config.toml
vocab_size = 44
text_encoder_qk_norm = false
scale_shift_norm = false
attention = true
residual_init = "none"
adamw_lr_other_params = 0.0021
grad_clip = 3.0
steps = 4900
Rows from block 2 of the text encoder, named by matrix and row number. Rows with one number belong to one attention dimension. Each number is 128 + 24 x the weight over its row's rms, rounded and kept within 0 to 255. All counts start at 0. After the name is the row's rms in percent of the matrix's.
# q: attention query, key and value (stacked) (text_encoder.blocks.2.attn.qkv.weight, 720x256, the q third), inputs 172-255
# k: attention query, key and value (stacked) (text_encoder.blocks.2.attn.qkv.weight, 720x256, the k third), inputs 172-255
q.9 073 [153 150 163 144 124 179 136  86 113 119 129 139 123 104 188 146 130 105  96 133 144 146 104 162 110 103 150 134 128  91 107 130 115 126 104 143  79 156 162 136 170 134 120  56 132 135  70 108 137 125 131 150 106  97 158  76 131 125 162 124 127 144 141 162 137  91 164 161 138 113 133 157 104 128 149 147 161 138 168 108 106 135 121 139]
q.10 086 [112 125  97 122 172  91 101 109 113 108 108 142  87 140  94 135 110 155 125  94 151 133  98 158 116 161 104 120 114 158 159 104 126 113 129 119 167 170 116 100 105  98 123 144 159 110 179 130 117 132 114 109  97 121  59 169 133 130 149 137 147 146 159 129 139 127 102  98 170 136 125  94 143 109 137 131 132 135 119 100 148 142 153 110]
q.11 062 [126 123 153 128 143 157 130 117 154 110 137 166 129 162 136 157 139 117 113  89 151 131 158 108 165 159  58  89 101 117 144 171 154 150 148 135 110 111 120 141 145 155 131  86 121 153 177 136 136 147 142 122 137 154  99 100 110 101 109  92 120 123  95 151 104 121  60 115  88 138 101 137 145 140  92 102 122 115 101 123 110 178 125 149]
q.12 071 [110 101 153 121 156 131 124 173 132 126 130 133 152 147  84 122 127 106 121 113 130  65 107 110 158 130 114  90 126 131 149 163 155 161 147 110 117 104 116 158 145 138 149 140 112  71 154 193 208 129  97 124 131 159 159 106  86 145  60  73 144 126 139 128  86  90  89 151  82 110 117 101 142 167 148 184 166 114 112 171 171  84  89  88]
q.13 079 [140 138 102 148 145 123 122 113 136  82 129  93 137 129  85 155 102 142 136 119 118  72 114 128 139 107 154 153 158  91 137 145 137 148  93 128 169 150 142 121 140 121 152 118 169 137 112 102 112  99 130 121 167 134 114 127  95 140 130 141 121 152 125  82 117 109 116 148 154 136 143  91 117 125 108  88  94 138 135 134 181 130 138 101]
q.14 069 [127 192 145  86 107 126 154  93 132 119 130 114  79 163 133 166 114 108 119 173 131 114 108 162 139 151 155 130 141 148 134 123 139 120 133  95 115 164 157 126 137 107 134 124  96 143  86  82 126 150 139 143 111 131 124 134 117 116 177 115 162 156 120 129 173 161 130 116 159 146 134 140 103  91 117  93 141 107 125 119 100 166 114 122]
q.15 081 [107 132 123 105 111 105 131 153  86 126 149 123  93 122 110 123 117 167 132 178 152 168 113 126 108 147  99 106 114  92 127 116 146 127 108  94  94 129 118 100 143 133 150  97 154 127 124 117 144 155 148 138 157 113 112 134 105 150 148 131 155 138 141  90 181 150 161 110 133 148 170 143 111 131 140 127  81 123 130 149 120 147 144 136]
q.16 068 [132 127 101 137 103 137 142  91 142 151 120 103 121 109 119 121  93 173 138 156 112 115 133  92 161  89 154 154 168 103  87 136 132 135  74 164 133  85  93 117 119 125 149 113 153 108  90  99 150 146 174 105 195 116 118 182 132 156 157 152 130 123 142  94 138 124 158 124 144 147 153 115 109 135 106 141 101 126 139 138 179  92 120 117]
q.17 103 [115 124 141 143 113 134 181 137 141 118 104 110 101 123 119 136 163 139 130 167 116  97 110 123 158  98 145 166 114  87 136 165 154 169 100 128  93 149 169 171 148 136 143  68 138 143  87  94 145 119 124 142 134 104 112 124 105 151 112 150 165 107 145 125 120 116 125 166 152 144 119 134 120 133 134 131 196 119 130 148 153 125 122 101]
q.18 074 [124 145 137  89 111 160 145 110 157 133 174 134  95 104 161 120  92  83 134 116 141 169 149 121 133  95 122 122 139 149  78 143  93 108 150 121 102  96 119 143 124 147 130 119 169  97 125 105 107 119 120 104 153 122 151 106 169 150 123 107  76 159 100 150  75 133 166 135 121 100 145 150 117 160 126 114 142 139 113 119 138 102 106 127]
q.19 101 [150 115 146 137 155 122 142 139 119 108 131 114  67 112 112 114 151 150 127 165 142 124 105 145 160 144 119 129  61 112 169 165 138 112 125 124 137 143 169 144 120  81 177 109 118 143  77 100 151 147 126 124 145  98 133 125  86 143  40 132 146 114 136 144 143 101 158 154 106 149 138 160 147 148 125 151 130 103 152 111 110 113 145 109]
q.20 107 [125 124 136 150 109 135 121 148 150 130  86 150 139 109 115 165 188 152 127 109  86  78 147 114 172 113 114 150 159 160 151 144 140 159 155 158 154  97 140 148 145 150  99 114 100 165 129 133 153 122 119 130 138 134 127 120  99 112  91 146 132 127 153 126 104 121 117 156 101 145 114 145 167 143  90 136 190 127 138 123 122 140 170 121]
q.21 086 [107  94 146 124 124 137 146 126 119 101 161 156 115 121 119 102 139  63 169 130 104 164 147 104  91 148 124 161 158 120 111 146 101 148 120 188 117 116 130 153  97 171 153  74 151 176 101 140 130 113 110  99 135 171 144 103 160 143 113 120  74 123 117 147  64 128 122 162  71  75 150 121 128 153 145 129  98 106 104 122 126  92 119 112]
q.22 074 [134 116 111 175 135 123 113 131 111 103  99 121 154 149 103 121 134 143 150  89 114  64 136  83 151  94 143 170 171 124 116 165 105 138 119 137 162 149 154 158 100 147 135 162 130 128  64 115 139  97 102 137 129 120 129 144 165 135 152 135  96 135 131 116  89 143  92 163  90 127 109  91 125 162 105 133 147 156 106  87 179  99 144 121]
q.23 076 [ 94  93 139 108 115 110  94 159 142 139 167 103 141 176 133 134 149 110  99 127 112 106 152 107 134 133 107 142 165  94 111 135  98 131 140 103 112 159 160 114 205 146 138  85 149 127 112  83 116 123 140 145 127 118 149 117  83 103 152 137  87 129 168 138 148 109 155 141 120 122 126 124 107 148  98 133 132 110 163 140 141 141 112 119]
q.24 080 [109 117  89 140 128 109 119 124 125 130 106 138 119 158  99 115 155 138 152 108 105 133 128 132 160 129 105 140 115 168 136 121 123 163 169 123 149  80 114 134  87 170 148 116 180 132 122 167 106  77  88 106 145 169 105 140 131 148 126 152 105 143 152 104 113 126 120 118 129 115 139  91 169 118 123 144 161 143 144 137 159 131 147 117]
q.25 078 [137 107 104 116  99 155 112 124 140 139 126 111 146  90 106 166 117 129 136 128 182 130 122 115 126  98 155 116 140 128 131 161 130 126 116 153 111 113 134 137 170 115 163 152  93 145 119  79 126 130 148  89 181 102 127 180 121 111 167 127 151 103 122 119 113 145 181  72 150 162 132 136 153 105 102 126 151 158 138 153  98 170 151 145]
q.26 084 [131 193 170 128 117 160 136 141 149 130 116 156 192 136 121 149 157 129 134 101 122 107 126 171 146  99  94 114 105 174 157 102 114 139 159 158 120  91 149 163  88  95  66 157  75 111 124 145  85 136 137 156 117 119 123 128 154 136 134  89 148 137 116 124  96 129 150 110 133 118  99 114 158 138 137 134 178 145 100 122 128 126 119 136]
q.27 094 [126  67 139 123 154  95 100 155 140 125 132  82 142 136  82 105 111 115 129 121 120  91 152 101 125 162 152 104 105  99 124 137 151 131 131  94 130 171  89 123 143 106 132 173 115 127 186 129 135 118 102 121 131 151 140 112  72 133 107 102 120 122 122  89 129 124 104 127 126 150 123  99 124 117 124 106 120  94 125 141 143 134 113 139]
k.9 070 [117  90  94 158 150 145 139 170 121 156 113 101 149 100 152 129 129 124 135 125 117 202 127 144 116 157 149 109 129 163 105 161  90 144 111 101 132 116 128 124 128 140 145 163 124 163 148 179 140 110  69 137 124 178 130 113 138 148  88 124  97  83 124 107 100 124  83  94 148 123  97 128 141 121 101 116  88 117 135 175 163 142 135 143]
k.10 093 [198 130 130 119  82 108 162 115 132 108 150 120 121 141 122 140 111 160 139 171  96 116 118  98 171 130 133 127 141 121 123 124 163  89 135 142  90 134 127 149 154 117 102 107 113 125 136  73 128 119 162 149 140  77 143 150 148 100 136 167 153 146 129 157 137 156 138 138 116 107 153 138 116 150 148 138 180 134 154 119 127 100 134 129]
k.11 066 [123 106 145 120 112 141 180 158  99 114 125 130 139 107 123 118 180 144 107 150 100 133 148 129 140 145 182 166 111 143 125 152  95  87 102 117 103 142 115  83 120  91  81 141 103 129 189 118 104 146 102 119 149 102 117 133 137 111 135 138  86 127 148 109 162 157 170 114 115 113 141 119 169  96 162 137 137 147 156 126 115 116 130 145]
k.12 079 [104 153 173 134 110 140 130 129 139 134 146 154 126 117 133 140 159 106 103 139  82 133 141 129 138 108 128 150  82 127 111 128 161 124 137 110 106 102  99  89 128 127 111  98  66  96 139 134 143  95 121 115 138 162 140 108 127 136 114 148 136 119 166 181 103 144 149 108 129 151 178 133 137 131 175 142  84 167 150 154  83 170 124 149]
k.13 080 [147 154 151 147 134 153 144  86 142  96  93 175 107 132 190 102 118 110 132 175 134 122 142 140 127  80 115 185 132  82 125  86 144 132 107 174 113 108 138 109 133 133 139 102 128  81 134 158 126 167  98 111  87  73 119 121 147 103 128 152 119 180 110 137 130 162 123 139 138 130 126 174 108 111 167 157 144 119 108 124 114  96 121 101]
k.14 071 [132 117  46 128 132  93 110 148 123 117 102 111 126 104  75 113 117 163 149  97 147 158 141 131 144 169 121  80  98 101 138 147 122 118 112 149 123 144 113 135  96 127 177 161 102 165 164 174 160  78 114 104 107  96 117 136 118 134  91 137 114 122 106 110 124 147 147 132 127 117 139 128  99 116 114 127 127 103 150 126 180 133 114 150]
k.15 081 [115  81  82 126 151 159 151 143 114 108 156 109 118 102 121 149 130 129 176 127 120 108 133 107 120  96 127 123 112 104 136 119 134 118 133 150 110 155 127 128 168 151 108 136 151 156 125 102  98 166 169 133 125 105 120 131 140 133 172 125 106  95 139 107 142  96 150 141 106 102 117 146  81 143  91 139 176 108 133 138 108  86  96 179]
k.16 071 [173 170 121 138 153 111 134 115 155 116 107 165 148  98 193 124 112  88 127 146 148  85 151 143 131 118 127 129 124 168 119 107 180 177 124 122 117 122 154  80 123 134 151 101 155 109  60 129  93 103 162  98  92 166 118 141 153  93 151 127 106 131 108 115 141  99 129 114 106 154 123 150 105 140 152 134 123 100  97 107 122 123 116 123]
k.17 101 [137 124 161 105 133  93 110  92 179 163 113 133 146 111 187  81 154  93  80 146 136 189 163 163 118 130  77 121 109 110 108 130  99 116 119  92 129 139 131 123  99 147 179 161  98 123 166 176 152 110  88 110 114 139 164  78 139 142 105 131  98 134 141 122 126 110 128 121 150 135 156 150 140 144 158 136  93  87 141 133 169 104 125  86]
k.18 079 [ 82 147 135 164 156 165 178 133 137 142  94 149 109 170 104 111 113 116 132 162 138 104 125 137 173  66 127 125 149  84 109 145 121 168 143 137 131 136 125 107 115 125 127  84 151 151 142 103 130 133 110 135 132 134 127  96 140 145 104 127 155 140 136  79 146 106 104 117 167 142 143 143 112  85 109  89 124 159 104 140 130 163 129 138]
k.19 095 [133 123 154 114 187 143 123 156 101 121 167 148 118 100 167 151 132 110 127 105 121 149 138 120 103 126 105 118 107 130 154 173 156  61 137 108 107 168  96 128 175 130  88 146  80 136 144 110  98 109 167 119 123 116 111 156 135  96 145 129 117 109 150 176 129 134 133 120 131 129 120 142 133 107 131  87 122 127 150 166 117 136 127 148]
k.20 121 [131 134 150  96  73  90  77 111 145 135 139 142 154 149 116  84 155 139  42  88 159 136 155 135 119 151 114  98 135 205 150 116 131 123 105  85 140 122 126 158 110 111 127 177 137  99 107 156 147  84 137  96 140 171 109  98 109 151 139 148 152 137 125 125 117 123 134 120 159 110 134 145 150 124 150 119 108 118 141 121 149 121 149 129]
k.21 097 [ 91 119 152 138 168 161 164 170 104 154 108 147 139 108 145 115 155 112 170 140 118  99 165 123 111  76 128 140 151  98 116 166 141 160 137 139 130 128  96 137 161 115 130 128 128 135 162 142 133 164  89 183 111 136 137 110 110 130 115  73 137 161 151  97 133 113 102  90 149 166  84 134 141  83 114 129  89 153 131 175 138 165 151 111]
k.22 077 [130 145 145 111 139 131 115 141 109 154  80 130 167 156 156 140 112 131 102 122 139 132 175 185 104 132 113 131 159 148 110  93 162 156 134 142 140 136 155 148  96  66 150 152 116  50 129 154 146 120  94 129 124 159 140 139 126 126 133 141 139 135 115 173 128 153 128 133 124 145 108 139 134  66 126 136  82 159  99 110 144 121 162  97]
k.23 079 [114 145 151 145 136 159 143 105 119 108  88 122 138  68 159 121 138 113 143 129 140 141 123 153  75  97 105 129 121 119 140  89 122 119 120 160 153 108 129 139 136 126 143 138 109 141 103 116  81 131 127 164 130 124 154 120 152 118  93 120  83 118 111 124  83 129 131 115 129 169 121 157 147 169 110 146  98 112 121 139 124 106 131 109]
k.24 085 [126 154 148  82  78 125 110  98 173 123 152 154 121 158 112  94 136 113  85 137 173 102 117 102 121  80 101 118 188 105 135 101 155 147 112 120 104 107 137 167 125 123 123 153 148  81 111 164 137 146 161 128 137 114 134  93 122 158 165 137 150 152 105 129 149  94 140 118 152 159 127 139 117 153 156 140 110 129 171 118 104 103 125 105]
k.25 080 [164 129 103 108 107  70  96 133 122  89  88 109  86 144 111 114 130 143  89  77 106 106 153 152 166 191 123 132 116  87 121 100 146 141 113 119 116 153  91  87 139 136 121 110 159 117  87 145 141  97 155 101 127 135 129 100  95 113 159 143 156 148 151 115 141 137  86 178 149  89 120 115 133 147 143 118 136  76 170 123 138 127 132  95]
k.26 096 [153 141 131  87  85  73  59 101 123 122 131 117 131 209  99 120 100 142 113  77 142 145 139 114 107 151 148 134 183 141 144 109 103 134 125 127 132 146 115 102  85 153 166 147 129 124 142 173 160  99 106 116 119 140  93 142 109 130 104 125 142 147 128 122 168 131 115 156 153  93 160  94 142 139 151 121 104 121 124 137 142 154 132 115]
k.27 094 [143 107 139 104 120 160 186 118  84 127 118 139  72  97 151 165 137 117 148 118 146 154 122 150 139 127  82 154  73  83 114 113 144  93 130 156  97 159 123 111 184 137 137 107  97 139 130 106 122 124 100 138 144 114 115 123 158 129 138 165 122 164 133 142 158 175 152 127  96 143 147 125 117 108 159 132 137 134 111 150 109 115  90 160]